Weights of a small image classifier: 32-pixel images.
Rows from block 10, named by matrix and row number. Each number is 128 + 32 x the weight over its row's rms, rounded and kept within 0 to 255. All counts start at 0. After the name is the row's rms in percent of the matrix's.
# conv: 3x3 conv (model.blocks.10.conv.weight, 384x384x3x3), inputs 24-35, a 3x3 kernel for each
conv.288 089 [148  84 155 157 117 125 182 138 162 120 139 140  92 117 154 138 125 169 111 104 127  70 111  99 106  92 166 111 164 100 188 131  93 141  59 129  87 106 160  40 140 162 239 122  58 146 110 146 154 153 127 150 121 150 110 134 151 128  98 144 131 151 148 111  91  72  60 210 125 159 103 131 164 138 131 104 129 152 123 114 131 149 126 108 139 109 146 160 166 143  86 124 133 135 106 123 147  81 156 165 156 124 139  87 123 119 214 122]
conv.289 108 [104 174  98 110  59 209 117  95 104 101 108 134  57  99 135 131 109 161 140 155 116 122 110 125 143  99 155 139  60 191  79 109 106 166 133 167  97  77 130 159 165 139 100 138 132  47 126 128 163 193 148  93 130 172 137 115  84 128 187  61 105  90  92 186  97 190  99  58 123 158 175 182 142 140 153 112 140 113 151 150 117 151 161 122 114 148  97 172 106  97 106  83 191 101 219  82  93 114  82 145 146 115  66 189 192 119  88 106]
conv.290 115 [135 131 155 105 153 149 124 129 151 151 146 153 131  73 137 103  95 154 149 160 117 158  93 135 161  98 125 115 158 119 112 147 120  97 149  99 128 100  96 102 105 136 136 124 154 113  79 111 100 140  94 140 123 131 138  82 150 113 127 123 145 105 162 128 136 182 112 131  89  75 168 103 130 117  99 107 145 124 144  63 102  81 169 110 146 166 126 105 105 105 127 155 144 116 163 140 169 132 120 145 125  90 117 142 190 160 118 131]
conv.291 087 [115 107 115 162 149  81 107 109 113 123 111 147  67 147 127 121 152 118 152  93  81 153 125  92  99 119  66 143  91 112 166  96 135 125 117 177  99 128 117 133 126 159 125 103  90 132 114  87 149 106 149  84 153 140 116 106 127 120 131 169 181 135 118 134 131  95 199  98  93  93  61 149 143 104 155 147 131 150  92 143 169 104 134 156 130  42  61  84 190 176 124 125 164 131 144 139 129 144  81 160 148 104 186 145 138 126 143 140]
conv.292 095 [110 131 129 113 170 106 156 129 155 153 140 101 133 119 122 135 104 190 178 113  85 144 123 112 152 119  98 126 179 110 123 143 107  95 144 128  95 124 139 127 109 115 120 129 142 133 158  95 139  74 179 108 160 167 120 173 143 131  89 109 128 111 191 129 104 148 169 111  84  95 143 154 111 111  84 139 130 134 109 130 140 129 131 204 121 183 157  81 128 113  76 167 199 120 172 112 163  89 164 119 130 120 129 131 148  85 127 176]
conv.293 084 [118 129 125 101 129 137 140 124  94 154 155  96 146 158  68 165 121  95 136 118 131 107 104 108 100 146 108 112 139 133 137 118  90 104 132 158 114 149 145 154 104 160 149 114 188 124  93  83 123 107 133 134 120 162 159 140 165 142 131 164 103 153 113  85  85 141 144  85 145 111  96 113 158 161 126 119 150 190 177 200 121 103 138  87  95 139 157 168  84 240 152  68 133 104 134  78 163  87  88 146  58  35 104 113 138 116 133 123]
conv.294 093 [103 154  75 137 164 115 129 190 120 109 160 141 113 122 179 116 122 158  94 129  99 119 129 148 137  96 196  93 118 132 117 136  98  94 186 152 108 192 132 111 157 166 105 152 113 143 153 108 139 166 119 136 143 124 146 149 116 139 118 152 123 159 172 147 171  94 148 111 137 161 141 114 159 107 155 200  75  94 132 144 124  85 111 124 118 159  99 103 200 116 161  10 120 146  41 150 116 114 130  77 148 160 135 126 128 155 125 104]
conv.295 100 [149 145 130 167 142 107 151 142 153 106 146 109 167 102 141 172 120 143  87 117 174 109 165 145 186 116 119  96 138 114 156  91 126 152 110 122 122 108 146 150 133 151 178  67 142 128 157 120 107  96 162 128 114 132 140 120 119  84 123  95 166 120 106  93 107 136 146 103 162 114 208 109  61  92 105  95 146 134 174 142 158 105 154 119  84 129 131 186 164 124 176  93  85 188 124 138 162 125 108 139 133 122 200  88 121 135 156 117]
conv.296 101 [109 128  93 125 102 106 150  70 125 124 103 119  98  81  96 114  95 144 111  99 114 151  98 118 122 120 132 123  90  96  99 104 118 142 121 117 168 152 114 168 104 145  80 134 139  85 123  93 136 169 100 143 118  78 129  98 144 160 129 125 118 134 157  97 104 187 167 144 196 106 172 204  98 158 223 171  89 124 146 199 156 146 127 129 120 149 151 117 166 103 148 116 123  93 140 203 141 114  89 125 106 159  72 142 115 133  46 114]
conv.297 090 [154 131 160  61 183 144 123  99 105 194 134 148 153 174 115 105 121 147  73  91 132 110 109 143 127  99 172 133 170 108 180 153 122 129 142 150  73  89 119 145 125  89 131 164 129 166 133 147 155 118  98 147 119 120 110 107 162 111 106 109 132 112 139 147 155  98 151  45 119 116 177  80 144 141 128 133 146 178 147 138 113 130 106 155 111 153 114 126 123 142 114 132 114  58 138  80 101 169 124 155  64 185 115 159  92 177 152  95]
conv.298 094 [137 128 130 152 132 101 126 105 105 155 152 134 119 127 140 146 138  95 115 105  71 146  91 104 112 161  87 152 138 117 114 182 146 121 172 138 116  64 113 106 138 116 112 104 166 128 174 100 165 117 128 144 112 140 171 168 143 103 199 158 125 166 135 140 149 117  92 159  58 193  41 154 107 198 145 135 118 137 145 117 125 155 168 117  51  44 102  86 149 136 137 180 115 128 183 154  99  85 106 212 139 128 150 133 168 118 148  80]
conv.299 104 [107 189 124 170 141 131 176 114 106  93 122 117 141 107 148 134 104 153 136  92 156 119 101  88 152 126 116  81  77 134 181 135  99 117 141 155 118 136 158  87  97  92 106 114 200  67 106  97 175 128 121 145 127 165 105 124 136 131 123 148 146 104 115 142 134 140  78  69  99 159  89 125  97 133 143 135 109 150 138 117 134  39 111 137  46 110 117 149 153 143 159 123  93  90 134 118 131 176  59 154 110 161 129 152  91 133 138 166]
conv.300 097 [127 122 148 150 135 178 119 125 130 113 128 125 134 124  62 130 133  76 108  94  93  54 131 162 157 110 139  95  37 131  84 139 107 118 153 131 118 160 211 183 202 139 141 115 167 117 119 119 132 107 146 131 120 121 115 156 130 150 123 114 124 104 146 108 211 124 119  51 129 123 101 133  99 180 158  98 130 134  76 127 160  62 141 145 180 177  80 124 135 163 127 111 151 183 177 130 145 149 112 153 102  60 129 106 116 152 155 149]
conv.301 090 [121 120 120  97 223 107 146  67 113  90 167  77 124 163 114 134 194 131 107 123 151 112 150 136 148  87 110 123 136 102 141 142  92 158 120 119 155  98  87  95 169 103  97 192 133 120  99 111 115 147  96 140  84 159  98 107 160 130 103  87 114 118 107 156 107 123 113  97  87 118 167 101  76  57 149 124 107 118 107  97 140 134 101 165 139 152  51 138 121 118 102 209 115 126 150 104 199 154  74 128 193 117  98 121 179 184 150 115]